From a checkpoint of a small image classifier: 13.6M parameters, held-out accuracy 97%.
Rows from block 5, named by matrix and row number. Rows with one number belong to one channel. Each number is 128 + 32 x the weight over its row's rms, rounded and kept within 0 to 255. All counts start at 0. After the name is the row's rms in percent of the matrix's.
# convs0: first 3x3 conv (model.blocks.5.convs.0.weight, 272x272x3x3), inputs 110-120, a 3x3 kernel for each
# convs1: second 3x3 conv (model.blocks.5.convs.1.weight, 272x272x3x3, transposed), outputs 110-120, a 3x3 kernel for each
convs0.50 097 [103 124 157 127 145 114  92 118  75 103 137 117 119 145 141 122 153 139  65 103 113  79 125 128 135 134 131  99 128 133 111 140 127 121 115 155  94 147  83 147 158 147 133 120 146 121 121 155 114 106 150 138 135 112 157 116 110  98 113  89 121  91  91 121 122 108 114 115  92 102 110  84 151 146 131 122 111 115 134  74 177 120 179 181  90 111  52 130 102  60 148 143 167 134 122 130 139 125 116]
convs1.50 099 [135  59  82 180 120 120 183 166 133 122 160 142 127 139 161 129 129 135 167 132 190 124 119 182  86  96 155 169 125 136 130 101 115  96 120 109  49  95  94 104 116  96 151 141  64 158 133 202 193 131 146 167 152 141 129 113 146 121 109  99 151 140 132 127 123 148 155 101 125 136 122 109 116 152 121 108 161 122 128 155 140 138 141 120 163 161  85 158 144 100 161 148 157 159 110 126 127 106 108]
convs0.51 100 [199 177 149 166 114 125 109 159 159 110 122 142  87 133 118 105 115 186 101  97 118 117 134 147 122 134 153 138 176 137 134 159 135 122  97  82 118 150  89 115 133 167 102 125  89 145 185 119 114 145 128 146 170 177  98 111 195  59  65 166 112 139 163 182 133  66 149  92  87 119  82 119  69  55  81 127 142 103  89 120 145 134 131 129 156 151 102 147 126  51 126 108  98 161 175 131 138 111 131]
convs1.51 088 [110 118  94 117 182 176 122 176 156 148 136 125 137 162 168 134 186 153 112 123 103 161 138 118 150  76  67  81  56  98  63  78  86 113 136  97 103 145  91 146 122  93 150 148 176 106 158  75  78 126  65  77  68  78 130 112 122 125 137 141 168 165 129 178 120 152 155 110 162 185 152 169  97 119 121 126  92 146 183 157 145  85 101 106 118 142 163 108 119 167 169 131 128 140 147 177  78 145 165]
convs0.52 101 [ 99 102  82 106 122  90 137 159 159  94  94 129 130 133 124 123 104 139  99 100  56 151 120  64 138 161 138  90 123 123 120 129 135 124 104 157 161 165 146 117  95 137 148 135 149 113 136 123 131 147 154 143 118 135 117 112 149 121 105  85 135 133 115 120 113  51 108 187 139 118 175 137 117 134 131  79  98 110 116 110 101  80 161 150 131 140  77 158 140 109 113 110  91  94 124 137  83 117 201]
convs1.52 101 [ 69  28  74  74  67  72 133 104  77 164 140  99 159 139  80 176 144 100 119 143 171 187 164 153 157 126 106 162 141 131 146  95  91 147 116  95  89 133 117 114 108 110 135  98 125 177 177 152 157 106 141 163 137 168 103 111  78 141 120 126  96 167 161 167 166 154 130  91 168 152 141 150  86 113 128  82  97 110 106 118 126 164 143  93 104 109 111 138 123 154 130 154 167 148 158 155 127 110  87]
convs0.53 108 [114 142  99 111 120  91 113 123 123 125 175 176  94 111 150  46  63 112 140 137 101 100 128 132  84 129 159 103  60  82 129 117 115 121 184 138 111 110 180 141 118 114 159 150 149  93 113  98 114 126  67 102 110  85 177 124 184 207 182 115 114 169 126 152 205 213 108 118 157  85 107 177 137  98  66 220 181 147 177 149 161 188 206 157 186 175 164 112 113 104  82  96 149 106 126 150 115 102 127]
convs1.53 101 [ 87 132 135  76 127 100  98 117  47 105 154 183  98 117 166  87  89 110 124 124 120 106 121  86  86 145 119 113 132 115  75  72  69 111  98  81  79  45  44 105 118 128 115 104  89 144 174 130  75 120 105 123 124  88 142 134 110 134 119  92 163 118  58 138 151  67 147 157  94 140 175 157 113 117 146 138 114 159 179  71 143 115 157 139 128 162 131 165 132 123 117 171 137 174 184 146 115 116  56]
convs0.54 091 [134 150 132 147 139 179 152 136  98  87 136 123 152 159 142 127 104 109 143 172 145 149 132  86 179 153 133 145 114 115 168 159 165 151 158 176  88 158 116 141 123 147 110  80 198 164 129 156 169 108 104 103  60 111 110 156 111 142 184 116 111 140 144 110  98 131  86 136 144 130 179 109  63  95 116 181 158 142 141 148 102 148 102 149 142 136  98  75 113 122 109 102 104 175 114 105 150 158 128]
convs1.54 088 [126 112 123 153 188 158 130 144 151  75 106 160 106 123 168 126 109 139  78 151 132  42 128 110 129 152 107 146 115 134 142 128 143 134 101 134  88 100 108 120 128 154 102 136  88 133 141 162 114 112 148  95 103 162 116 170 216 118 132 167 143 109 118 114  94 115 174 129 102 167 137 168  69  86  72  92 138 120 100 134 119 115  97  79 157 134 122 117 156 188 149 174 221 103 130 163 122 142 157]
convs0.55 098 [ 80  71 107  60  86  99 116 161 115 155 192 174  62  84  59 122 154 145 146 136 126 145 153 197 187 203 206 195 204 201 148 154 132 170 153 155 108 136 148 124 128 172 136 133 144 107 112 149 137 154 140 113 131 106 132 127 138 103  86  91  77  93 144 175 158 157  77 102  98  55 114 123  57  59  67 102 106 112 111  93  66  89 114  75 162 194 144  73  77 108  68  88  89  89 112 112 120 123 115]
convs1.55 099 [114  83  87 168 119 130 141  92 114 158 141  94 195 187 155  76 115 155 191 165 180 207 194 199 137 119 125 134  94  96 125  80 128 122  88 119 106 136 129 139 153 133 133 131 132 131 166 141  87  85 104 119 136 146 117 117 124  85  85  89 113 116 139 149 151  94 130 113  87 155 138 154 130 117 123 185 146 106 117 114  95  78  93 105 112  82 122 105 157 132 182 174 158  99 134 113 105 125 112]
convs0.56 095 [168 159  87 121 107 116 107 144 142  90  69  72 129 157 162  96 136 140 128 150 153 139 123  98 176 191 170 120 157 142 118 125 112 202 163 129 127 108 141  76  99  94 129 104 126 174 124  86 131 100 146 109 108 125 156 139 168 178 146 125 170 173 112 128 141 172 160 138 153 155  92  55 110 110 104  94  85 133 119 102 107 111 133 169  78  89  95 136 109 144 164 163 162 152 160 135 145 121 155]
convs1.56 085 [ 98 105 125  96 114 108 114 122 100 117 118 112  94 110 117 114 138 158 164 149 188 106 120 132  43  96  86 149 111  95 156 108 106 180 160 145 138 136  69 114 147 107 135 142 129  61  92 110 150 147 153  82 105 107 161 119 134 195 130 131 134 140 130 144  98 119 123 100 144 127 111 114 111 115 121 125 114  85 132 166 158 127 114 108  87  77  99 142 150 158  70  70 118  80 107 148 119 114 116]
convs0.57 102 [106 105 167 113 136 197 141 136 149 112  94  67 101  55  83  92  99 124 115 114 114  86 118 123  94  88 112 155 149 128 122 134 150  99 132 161 184 110 123 135 139  93  82  57  56 112 126 135 140 161 160 119 103 123 179 195 123 144 111 100 142 118 136 110  30  88 148  78 120 173 136  97 100 128 159 114 121 133 154 130 127  96  68 114  83  74  99  91  66 136 144 114 135 143 146 172  86 121 131]
convs1.57 106 [155 111 143 130 145 154 164 145 133 171 172 154  88  86 131  89 121 119 128 151 111 106 118  80 130 156 127 125  99 119 146 113 126 143 129 122 143 138 125 139 109 109 124 102 111 124 133 118  78  88 115  66  85 126  72 107 134  74  87 124 137 145 164 103 102  98  79  91  87 112 165 120  91 137 124 101 173 144 117 121 139  93 142 151 137 101  96 156 102 107 120 114 134 134  94 101 114 110 103]
convs0.58 097 [222 164 142 193 124  74 106 104 102 133 122  82  96 113  96 145 133 105 121 132 157 136 136  90  81 112 121 158 153 129 140 108  60 187 130 128 136  81 124  94  82 174  39  67 183 167 110 165 132 121 165 100 119 134 118 137 107 115 137 103 101 102 120 141 105 157 135 116 128 173 139 115 165 135 129 108  87  99  46 127 129 143 113  91  95  49 120 130 144 187  68  94 114  73 108 178  81  54 112]
convs1.58 101 [167 154 127 170 178 104 103  92  57  98 117 138 114 179 170  87 163 176  79 128  85  71 110 140 126 140 175 116 180 156 140 119 127 121  78 125 151 125 103 136 113  98  99 140 122 133 153 134 135 114 110 111 112  94 145 132 117 152 154  74 129 145 112 123 203 131 114 166  79  84 115  63 116 104 125 107 117 151  69  60  69 143 160 133 118 107 126 116 120 112 128 131 181 121 118 147 129  82 101]
convs0.59 096 [160 103 115 105 102 105 111  86 146  97 110 123  80 115 123  99 180 203  99 130 106 105 127  80  78 113 147 150 131 103 126 126  92 144 125 103 131 111 180 119 117 127 163 138  49 166 132 103 143  99 110 127 134 120 125 155 182 119  75 110  66  45  60  74 126 128  98 156 145 100 135 168  87 165 126 123 158 148  95 146 138 120 122 117 116 138 169 135 122 100 133 100  98 116 116  86 118 122 151]
convs1.59 092 [130 106 134 107 141 137 181 214 213 162 148 171 131 137 149  99  84 104 150 199 160 104 171 123  92 152  66 101 121 164  58  78 120  88  96 123  50 150 197 113 150 130 168  84  61 151 189 180  91 162 187  98 125 184  99 122 179  97 128 152 128 196 128 133 119 109 151 218 162 159 158 112 122 132 118 178 183 170 151 135 102 110  92  80 100 115 180 144  97 171 132 153 169 109 117  82 148 142 168]
convs0.60 096 [ 78  96 157 155 145 159 136  95 107 140 142 123 100  90 121 110 124 153 102 139 163 132 163 200  77 107 109 185 194 171 139 132 130  64 112 118 170 135 103 126 143 112 105  56  91  82  66 102  84  86 139 114 139 168 121 116 129 112  96 137  83  86  93 134  83 105 113  49 106 108  75 109 111 138 132 110 149 160  47  93  80 200 151 148  92 121 162  85 102 135  75  96 107 124 109 134 168 147 200]
convs1.60 095 [199 231 187 100 108  91 127  94 130 124 163 167 140 168 122 109 137  94 132  99 101 153 155 119 141 113 108  94  98 129 124  99  96 199 183 161 125 130 126 170 124  84 166 132 126 215 170 117 179 166 115 195 139 135 169 124  90 187 131  62 252 176 135 167 141  91 145 123 100 163 150 128 103 128 114 138 119 125 107 101  98 133 119 126 148 128 134 120  99 104 101  89 139 137 118 144 154 128 131]
convs0.61 102 [152 118 110  99 112 129 113 105 105 159 181 143 116 129 142 102 103 108 115 143 145 146 133 131 106 138 107  89 111 113 130 126 119 173 159 161 144 130 133 170 131 148 140 137 152 115 163 140 123 147 128 124 135 131  85  69  99 124 100 115 134  88  47  87  59 101 149 136 117 134 122 140 119 128 151  87 114 123 127 122 110 106  78  82  89  82 113  97 119  98 128 125 134 111 142 119 175 180 137]
convs1.61 091 [104 148 125 133 163  75 146 146  57  97 138 157  75 124 141  58  25  57 164 131  86 162 159 112 105 123 124 107 135 159 122 122  89 134 134 120 154 175 147 103 107 132 103 111 117 147 133 149 104  86 163 153 139 160 148 135 167 129 141 114 192 170 123 112  83  79 127 121 105  74 144 101 148 120  94 117 117  82 137 107  92 140 100 128 123 101 111 124 108 117 155 154 108 138 171 125 151 147 121]
convs0.62 102 [125 138 118 117 119 130 120 133  86 110  94 135 108 125 155 124 127 169 105 120 125 109 143 142 119 133 165 151 125  75 120 113  70 114  90  93 192  80 120 109  69 172  95 155 251 178 162 110 153 150 120 100 164 136 165  80  80 126  82 107  85 115 108 137 131 135 142 111 127 123 111 141 145 114 140 106 104 132 111 129 138 178 149 160 164 123  83 157 108  87 165  90 136  89 148 197 116 199 204]
convs1.62 111 [ 90 162 165  86 111 110  95 136  96 141 170 120 111 123 114  84 113 121  92 137  87 136 145 135 139 180 125 120 141 134 102 103  82  93  96 117 153 211 176 109 121  49  73  58 101 160 139 160 129 115 195  80 142 201 202 169 151 202 115 125 153 106 150 154 133 123 159 131 142 172 203 166 101 162 119 125 153 127  86 117 124  89  69 153  89 141 195 112 164 174 118 118 114  90 117 142 143 159 203]
convs0.63 102 [115 135 183 122 132 136 114 155 110  80 119 118  99 119  84 126 134 141 175 141 143  99 116  88  68  86 108 113 110  60  97 150 126  88 186 144 133 121  72 118  96  66 127 132 154 168 151 121 144 124  81 118 125  71 114 176 168 174 177 164 149 112 101 121  99 134  64  81 101  64  96 101 133 146  84 208 173 104 154  98 101 103 159 140 145 109 155 165 153 177 154 126  96 113 113  93  99  96 118]
convs1.63 112 [118  97 101  99 115 117  95 106 104 137 145  75 106  94  84  90 135 152 116 100  91 104 128 108  93 127 133 119 104  43 135 149 118 155 185 179 121 126 119 128 144 151 123 142 173 168 133  91 152 113 146 140 105 125 109 149  48  61 155  88 135 181 143 119 115 149 105 121 127  99 161 218 171 173 156 178 137 142 154 108 141 155 175  61 123 184  88 119  74  95 148 121  98 125 181 133 120 138 134]
convs0.64 106 [195 113  90 159 121  74 111 128  73 108 158 155 122 146 132  88 167 145 125  69 107 140 135 122 136 153 141 137 115 117 145  94  98 108  85 104 108 127  89  52 106 112  93 126 149 106 111 128  91 109 106  93 104  76 143 139 117 155 179 125 165 146 119 130 109  61 124 150 117 108 158 150 141  83 105  99  88  82 138 104 155 141 119 112 131 132  93 153 152 122 178 133 153 105 122 128  92 112  89]
convs1.64 106 [103  93 122 105  95 125 121  83  88 112  97  92 166 144 157 196 140 115  92 150 130 116 118 130  86  76 126  73  96  82  94 116 119 109 135 150 140 109 110 145 149 135 100  77 119 130 115 158  89  82 117  70  88 112 160 147 100 116 178 155  78 123 110  72 134 113  76 105 111 145 136 106  76 141 186 104 172 171 123 146 104 122 154 130  94 138 145 109 147 114 104 101 139 117 112 156 106  93 144]
convs0.65 101 [181 132  78 125  82  71  81 126 130 178 113 133 143 109  75 144 109 110 160 112  63 143 128 142 110 149 188 160 122 104 186 149 102 182 149 122 100 125 129  79 115 124 111 167 221 112  90 131  95  91 133  76 109  92 117 113 160 136  94 101 142 160 129 118 134 113 149  85  71  83  64 101 118 148  90 152 126 139 130 123  85  74 129 196 144 151 170 128 135 122 145 112 114 118  68  89 107  63  71]
convs1.65 104 [169 141 184 107 121 152 108  98 125 197 154 136 156 163 164 124  97 110 137 112 125 168 159 171  96  93 163 137 148 163 112 110  69 169 131 145 211 165 100 118 120 170  95 143 126  94 111 165  93  88 116 122 101  81  84 116  99 128 146 138 121 121 101 101 107 101 104 124 143 137 152  94 129 100 114 131 136 188 140 158 194  80 120 176 106 131 149 102 107 125  84 113 190  93 127 137 154 168 199]
convs0.66 094 [136 132 147 149 118 117 114  28  74 135 134 155 151 154 132 129 164 122 130 116 112 134  90  75 158 131 177 165 142 135 139 140 134 160 156 142 190 132 120 126 104  95 170 140 122 116 109 101 200 137 115 138 143 123 150  78  98 154 147 142  85  91  43 122 131 132 126 122 127 115  65 135 152 133 134  92 116 129 132 138 121 121 130 189 134 118 140 124 141 154 115 157 154 158 144  92 193 182 141]
convs1.66 090 [113 133 157 104 137 136 149 150 119  83  61  37 131 144 140 100 129 110 219 147 171 143 112 148  95  80  94  50  82 153 122 122 150 116 131 172 193 138 123 179 140 185 124 140 199 141  96 115 151 157 168 170 172 180 113 148 106 174 174 134 147 143 103 123 177 188 120 153 171 130 106 133 104 120  75 161 122  96 128 113 162  86  88  89 143 146 119 179 119 113 129 118 130 110 108 136 163 153 167]
convs0.67 104 [124 132 128 102  74 118  73  74 116 157 138 155 116 121 175 107 143 151 126 144 143  87 126 133 126 115 107  99  98  76 110 128 110 105 134 108  64 141 149  99 144 149  99 133 110 158 135 142 153 142 133 187  89  83 131  95 129 133 127  87 128  60  78 105 155 142  96 148 148  64 149 169  99 132 181 113 147 165 100  82 137 148 121 127 156 162 120 135 118 108 197 155 108 160 129  82 112  65  74]
convs1.67 096 [ 74 100 148 109  97 158 113 156 153 198 154 146 201 152 154 143 148 114  69  74  89 105  90 118 181 159 117  88 119  77 121 117 104 106  93  78  94 113 186 157 161 179 159 124  96  98  97 162  69  95 172 112 140 182 164 125 200 177 110 123 147 124  98  99  86  74 132 104  83 133 122  62 122 115 119 107 134  86 130 181 107 112 149 128  78 142 109 117 154 135 168 145 193 116 143 169 108 108 162]
convs0.68 100 [119 127  93  73 121 120  61  86 136 133 134 180 143 102 125 124  74  93 144 155 106 102 178 183 121 140 133 121  98 147 142 106 145 153 142 142  95 110 127 121 117  42  89  93 105 101 123 107 120 144 145 137 120 118 120 103  72 173 118  85  91 129 190 148 124 170 122  79  79 122 129 114  72  88  66 126 146  83 213 190  87 142 147  85 126 153 157 127 145 127 133 130 135 178 136 126 185 156 120]
convs1.68 101 [167 155 150  50 107 120 121 103 112 114 127 115 144 193 144  78 161 185 114 109 124 164 160 141 189 171 131 222 211 157 221 197 148 167 210 163 159 118 157 165 112 109 109 108 148 148 109 117 156 145 122 151 132 103  79 124 140 108 124 153 131 184 161 110 125 103  59 133 150  99 160 168  73  87  75 153 181 164 100 160 134  86  84 140 158 117  96  90 142 165  87 120 145  95 129 135 109  91  96]
convs0.69 111 [140 144 105 154 154 111 168 122 125 131 148 145 159 142 127 123  66  69 159 161 208 144 102 141 110  92 105 147 124 135 110 102 165 104 100 184  92  96  72  91  34  44  73  71 102 196 134 144 170 115 103 151  95 102  98 127 158 115 148 132 162 169 106 146  95  92 133 117 138 110 114 129 138 143 159 135 152 131 130 138 105  88  92 109 141 122 111 153 151  75 133 118 121 129 117 121 115 104 108]
convs1.69 106 [133 157 141 123 146 141 111 113 129  99  84  83 152 149 134  88 134 151 125 123 128 122 129 150 139 178 199 245 171 144 201 140 138 140 165 144 132 162 180 126 135 134 142 133 125 126 104  94 106 119 115 142 111  78  83  81 108  98  57  78 106 118 154 150 134 153 123 107 151 109  70 130 137 143 120 142 120 114 102  90 149 197 165 110 152 121 156 146 135 146 117 138 174 113 143 141 156 167 162]
convs0.70 099 [113 145 167  34 124 146  72 133 163 201 144 150 111  92 135 128 123 113 130 133 152 146 120 154 160 159 148  97 109  95 116 150 119  83 109 139 179 166 200 155 126 127  98 114  99 106 119 152 147 117 117 221 149 135 186  80 160 160 125 197 186 172 207 142 145 182 133 149 209  52  51  94 147 177 113 113 141 121 172 143 126 120 120 116  94  92  98 119 142 132 156  91 109 157 151 185 128 125 132]
convs1.70 108 [108 101 150  87  57 166  86  74 136 162  96  57 232 191 124 144  69 108  64 108 134  66  78  92 141 140 118 127  93 103  91 103  76 184 130  74 109 118  88 159 142  96 123 122 138 122  90 108  69  82  92 136 130 109  87  72 111 135 139 167 146 192 175 143 108 119  83 108 159 131 106 150  90  80 126 135  89 110 136 101 102 105 129 149 112  89 145  66 110 122 167 173 147 126 130 101 122 135 102]
convs0.71 100 [123 125 163 134  98 119 176  93 119 102 106 114 159 104 117 116 108 131 153 171 237  43  80 129 101 112 122 188 180 235 132 144 154 131  97 130 121  84 136  99 126 141  87 125 109 143  85 164 134  71 135 196 153 187  78  91 147 126  87 160 124  84 115 128 104 191  59  56 138 111  86 157 133 111  94 133 154 164 186 116  73 159 144 163 164 148 145 114 109 133  99 115 116 152 119 185 119  75  76]
convs1.71 110 [106 117  95 179 149 171 128 126 141 141 158 156 151 134 109 148 146 138 106 140 168 109  72  78 203 174  92  98 125 136 135 122 174 219 128 204 129 143 176 158 157 182 156 129 114 167 124 150 148 148 141 180 176 132 140 115 140 140 104 123 169 129 148 155 146 123 115 142 152 105  78 108  92  66  77  79  93  56  93 146 149 105  93  38 147 120 119  70  75 126 163 137  82 179 164 116 101  81 137]
convs0.72 107 [155 136 127 123 107 108 112 128  85 106 163 145 113 144 172  80  87 143 119 120 116  97 151 145  71 126 153 165 144 165  84  65 137  87  90 138  54  94 124 126  69 111 133 108 137 176 137 101 173 156 157 148 127 131 141 136 126 156 157 143 176 128 100 166 110 157 142 118 149 132  88 104 132 146 142  78 103 120 139 133 110 139 153 146 132 101 101 187 110 119 143 143 131 148 153 104 195 160 109]
convs1.72 101 [134 133 145 141 146 123 151 135 116  39  74 129  74  48 110 147 132 106  81 115 100 105  66  92 175 104 130  71 109 128  92 101 131  88 109 119 124 147 192 145  63  64 172 145 105 126 150 146 147 126 113 111  89 113 100  76 129 110 113 109 120 106  93 124  88 108 140 107  80 132 123 143 160 144 150  78 129 162  70  74 108 148  99 159 120 125 125 143 137  98  99  80 116 126 144 141 138 103  73]
convs0.73 100 [134 126 100 117  96  77 142 160 164 122 143 129 139 158 146 123 139  97 141 115 107 137 107 101 151 116 116 174 164 111 139 164 137 161 155 114 135 146 132 118 161 157  86  50 101 126 118 127 125 148 129 130 129 112 135 111 166 153  96  94 208 135 122 110 152 124 139 148 132 113 123 118 123 134 133 148 119 123 124  87 140 109 144  99 146 131 147  71 118 116 163 147 119 101  86 106  72  94 121]
convs1.73 098 [ 85  40 101 160 108 117 167 136  88 151 128  90 152 134 140  84  67 115 125 136 114 147 125  67  97 121 145 152 168 178 128 105 115 176 101  94 150 119  72  53 136 185 124 172 167 110 122 126 114 158 134  63 112 118 132 159 155 112 134 111 102 112 152 143 121 157 106 108 131 164 143 131 127 137 141 114 127 113 110 134 126  99 147 109 105 129 119 143  96 115 151 138 113 131 113 116 120  93  98]
convs0.74 096 [143 121 150 162 157 124 152 172 178 133 167 172 110 142 162 157 144 168  70 106  91 123 125 123 137 128 129  55 117 140  88 119  92  99 112  96 191 165 182 150 174 173 207 197  97 117 129 154  98  90 119 141 147 156 123  96  84 112 137 170  86 101  69 117 112  93 173 110 142 172 142 133  85 119 127  91 112  85 120 115 110  35  92 137  86  73 102 171 136  65  72 114 152  95 115 115 130  94  86]
convs1.74 091 [146 115  96 160 107 113 132  94 107 174 157 139 198 136 118  79  47  60 126 109  93 123 113 163 145 157 170  37  57 100  50  49  86  86  85 116 173 118  74 132 108 115 149 153 163 136 121 124 155 139 162 117 134 134 108 116 132  88  79 114 139 151 129 124 118 139 142 112 139 129 117 151 144 101 154 121  88 153  73 109 122 146 171 176  91 190 185  57 134 130 124 133 103 142 126  81 141  98 128]
convs0.75 106 [ 99  68 121 126 124 185  71  93 130 140 122  86 176 148 149 101 121 132 163 134  75 127 117 148 139 140 159 102 100  95 107  85 113  91  84  73 130 112  86 131 171 150 152 130 118 149 131 119 148 119 112 137 144 103 140  98  99 139 142  87 127 117 114 167  76 112 170  81 130 105 113 143 110  90  86 137  96  81 131 143 137 162 170 121 123 102 135 133 134 151 166 141 139 122 109 137 134 117 113]
convs1.75 100 [116 100 133 110 125 142  95 100 134 201 137 137 153 121 155  92 122 148 141  96  41 170 140  85 189 163 190 150 151 130 117 156 163  69 114 119 100 115 130 104 124 137 139 180 135  77  95 120 127 127 130 135 151 161 105 122 117 120  90 111 103 121  83 129 110 123 119 116 143 125 169 161 159 154 183 147 110 110 110 121 112  66  90 111 116 141 127 146 151 141  86 120 119 124  98 110 118 158 139]
convs0.76 096 [ 72  93 123 135 119 153 108 115 143 168 124 159 124 116 115 120  90  94 179 173 160  97  82 139  83 105 106  99 116 177 146 143 192 108  69 119  89 109 141  86  12  73 142 180 192 108 107  78 119 159 114 146 142 144 120 156 144 164 154 163 120 104 132 139 147 141 113 122 131  91 103 113 123  79  96 201 181 159 199 179 165 164 133 145 115 157 160 113  81 124 121 100  92 116 138 103 163 151 109]
convs1.76 095 [106 148 121  65 158 134  93 157 154 153 155 126 113 123 144  74  97 127 112 124 117 121 145 134 158 141 121  93 186 219  88 153 174 158 161 181 157 189 178 121 144  98 107 111 100 147 121  91 104 162 115 154 159 158 119  71 100 139  72  80 135  67 106 114  93  90 124  93  80 128 163 148 127 140 110  95 127  88 110 159 134  87  97 139 132  87 146  98  78  99 110 156 151 109 135 158 116 120 115]
convs0.77 094 [ 73  92 114 140 116 112 166 179 165 135 112 172 166 131 141 143 119 111 151 121 104 144 124  97 148 168 121 134 122  80 144 126 114 139 187 141 141 116 113  77 110 126 134 152 125  93 120 110 106 110 109 162 127 105 116 133 131 155 138  94  88 105  95 129 100 172 157 144 118 142 168 140 127 137  87 130 136 130  65  93 123 135 158 102 115 126  87 116 164 204 144 133 133 156 159 117 108  84 110]
convs1.77 091 [147 164 172 106 155 125 140 203 114 164 177 180 132 137 135 124 132 100 138  99  85 106 101 109 152 152 121 119  91 100  95  99  68 176 174 124 112  99  84 110 113 105 111 121 111  93 142  77 144 127  48 134 139  56 135 179 101 134 149 140 112 183 184 108 101 136  71  85  98  90 131 169  91 108  97 132 140 162 120 105 157 154 129 138 112 105  86 155 116  96 163 100  89 168 173 144 110 121 118]
convs0.78 106 [122  99  89 127  50 110 166 102 159  75  92  76 102 132 144 104  90  99  80 108  98 118 131 153 103 122 100 139  96  85 116  70  47 127  97  33 136 113 110 153  66  91  97  90 136 139 110 114  99 128 124 127 156 128  67 152 117 102 115  85 103 126 116 147 125  95 110  93 116 120 105  96 136 136 111 104  82  96  54  80 131 127 139 106 166 151 152 174 103 113 184 145 125 123 104 119  78  90 122]
convs1.78 104 [133 132 136  90 102 116 135 127 107 126 131 125 137 115 122 139  93 110 123 133 127 114 106 120 141 115 172 147 133 150 166 117 147 145 102 138  98  64  89 117  97 131 144 134 108  93 132 177 110 127 160 111  97 139 205 157 134 214 122 109 214 173  43 124 113 158 148 141 138 129 131 112 110 149 142  92 121 147 126 126 153 147  94 128 136 129 168  89 113  91 176 144 103 149 142 148 152 186 162]
convs0.79 100 [171 148  85 187 130  83 127 100  90 120 121 134 153 121 116  93  66  94 144 141  94 115 143 115 126 158  88 177 120 117 171 108 130 124  86 143 138 143  61  99 133  77 100 164 170 142 110 159 132 131 193 145 157 168  99 112 165 125 115 127 150 125 153 119 147 116 146 113 140 109 105 113  92  71 111  80 111 118 146 131 131  96 129 100  61  82 147  99 137 176 137 116 114 161  90  78 130  77  62]
convs1.79 110 [ 98 181  83 119 155  89 128 141  83 114 114 106 145 127 126 122  84  91 127 203 152  89 117 164 119  95 154 204 152 133 163 103  70 138  69  59 165 202 123  96  78  89  74  80 105 152 172 211 158 154 188 123  70 105 127 104  57 142 158 118 181 136  97 129 135 173  94 146 170  41  59  76 140 126 111 126 182 145  63 109 116 140 165 133 131 123 127 121 134 128 124 139 185 123 181 169  98 144 136]
convs0.80 108 [204 196 122 170 176 161 161 123 156 132 102 165 120 137 134  78  72  80 134 126 135 139 100 111 107 106 115 125 139 146 146 114 126 175 143 133 101 102 158  99  86  89 111 124 112 145 128 133 143 111 110 141 110 130 158 156 148 117 141 190 122 123 131  90 114 127 117 100 114 105  87 110 129  87 108 141 147 169 153 111 126  67 127 127 127 134 152  91  99  96 156 152 144 100 123 134  92 114 132]
convs1.80 104 [134 181 145 105 149 127 137 149  95 133 170 165 159 153 141 165 130 101 132 158 173 121 153 150 115 108 132 121  91  80 125 136 104 118 131 122 112 120 117 110 113  87 109 107  91  38 110 124  97 134 104  94 106  80 119 166 144 121 174 173 137 157 137  76  79  62 163 148 130 169 129 149 198 186 108 143 122  69 112 126  79 126 151 148 123 147 197 100 113 173 126  87  82 107 115 132 139 152 131]
convs0.81 099 [125  79  98 125 101 128 162  78 118 116 122  78  89  88  50 146 126  58 158 127 146 114 152 170 101 148 130 121 111  35 159 142  96 177 146 166 145  95 106 109 109  67 148  68  61 168 107 125 100 153 128 127 145 167 110  73 111  91 101  79 127 146 122 205 125 128 130  54 148 107 110 157 136 133 132 180 145 128 156 100  86 115 100 129  95 132 145 144 131 170 187 208 187 174 136 110 158 105 108]
convs1.81 095 [132 199 140 134 165 134 132 121  78 151 179 179 114 129 144 155 134 165 105 136 146 103  72  86 144  74 103 118 123 122  82 117 105  81 103 100  89 117  91 123 116  51 117 122 141 124 147 124  93 165 132 122 126 102 178 106 134 204 132 157 188 162 168 183 149  98 120 128  90 151 187 147 131 189 102 117 168 149  80 135 119 159 121 127 148 118 162 117 151 102 116 109 139  79  61  91  91  90  90]
convs0.82 094 [105 157 138 141 137  92 121 108  73 106  71 119 140 129 155 163 154 182 196 115 146 121  70 129 133 105  94 166 184 130 161 159 148 158 177 160 160 118 111  36 123 126 101  88 115 177 136 129 150 102 111 167 140 143 128  98 132  86 101 145 122 166 205  88 135  89 120 121 103  83 112 111 154 130 166 130 172 136  52  91  47  94 168 119 112 122 114 141 138 104 124 113 106 194 137 145 154 135 109]
convs1.82 087 [146 122 120 155 142 115 138 153 129 140  82  91 116 134 129 113 125 141  44 108 148 115 154 133 177 187 167 150 149 165 118 116 120 118 112 122 115 117 170 157 183 183 198 216 140 177 193 192 106  81  71  97 105  82  96 109 176 130 118 174  84 108 197  89 128 139 136 151 153 131 157 127  66  77 102 106 139 160  79  88  89 101  85 160  77  64  87 106 117 123 126 120 141 129  99 112 128  97  80]
convs0.83 108 [147 105 108 207 159 110 138  81 124  99  73  62 167 166 185 201 167 202 182 174 173 178 164 160 145 149 133 106  93  62 120 104 111 168 128 131 107 123 100  78  98 123 150 151 166 157 124 133 198 182 186 159 153 187  95 118 167  92 126 151 126  89 122 111 113 114 100 110 111 123 128 147 126 151 170  81  81 117  96 122 152  92  97 109 137 132 134 121 134 119  54  89 115  63 110 166  50  87 130]
convs1.83 104 [207 177 155 154 152 152 110 140 112  75 120 160  90 119 136 158 136 101  81 101  96 135 104 111 132 113 186 179 118 105 185 136 110 141 125 120 107 156 143 128 123 107 126 111  93 142 140 145 163 132 118 134 123 120 118 104 102 116  97  97 160  88  71 154 167 143 117 134 121 132 125  75 139 130 113 158 125 128 136 113 115  99 121 128  97 106 130  96 112  97  96 110 113 142 125 112 110  91 107]
convs0.84 102 [126 114 116 128 135 118 148 103  41 168 185 156 136 153 182  56  59  58 106 177 194  59  95 118 113  70  71 124 121 109 148  94 114 122  99 116 198 223 224 131 108 107 122 143 141 199 140 176 143 143 180 143 118 149 133 191 168 137 166  78 161 187 169 178 157 101 168 160 125 141 130 111 138 123 186 171 130 127 124 137  85 102 126 127 137 131 133  89  72 111 121  97  97 131 134 128 140 154 166]
convs1.84 101 [149  78  69  95  98 112 157 127 149 228 146 115 137 169 169 167 165 148 110  69  80 158 145 110 149 154 152 204 175 165 126 101  85 156 102  73 202 171  83 117 134 108 142 107 162 117 100 108  70 124 161  84 145 113  98 118  97 150 122 113 155 191 130 145 142 143 190 106 143 156 148 155 102  99 147 134 160 140 111  94 127  97 165 149  76  72 145 156 131 120 150 146 186 134  76 133 148 121 148]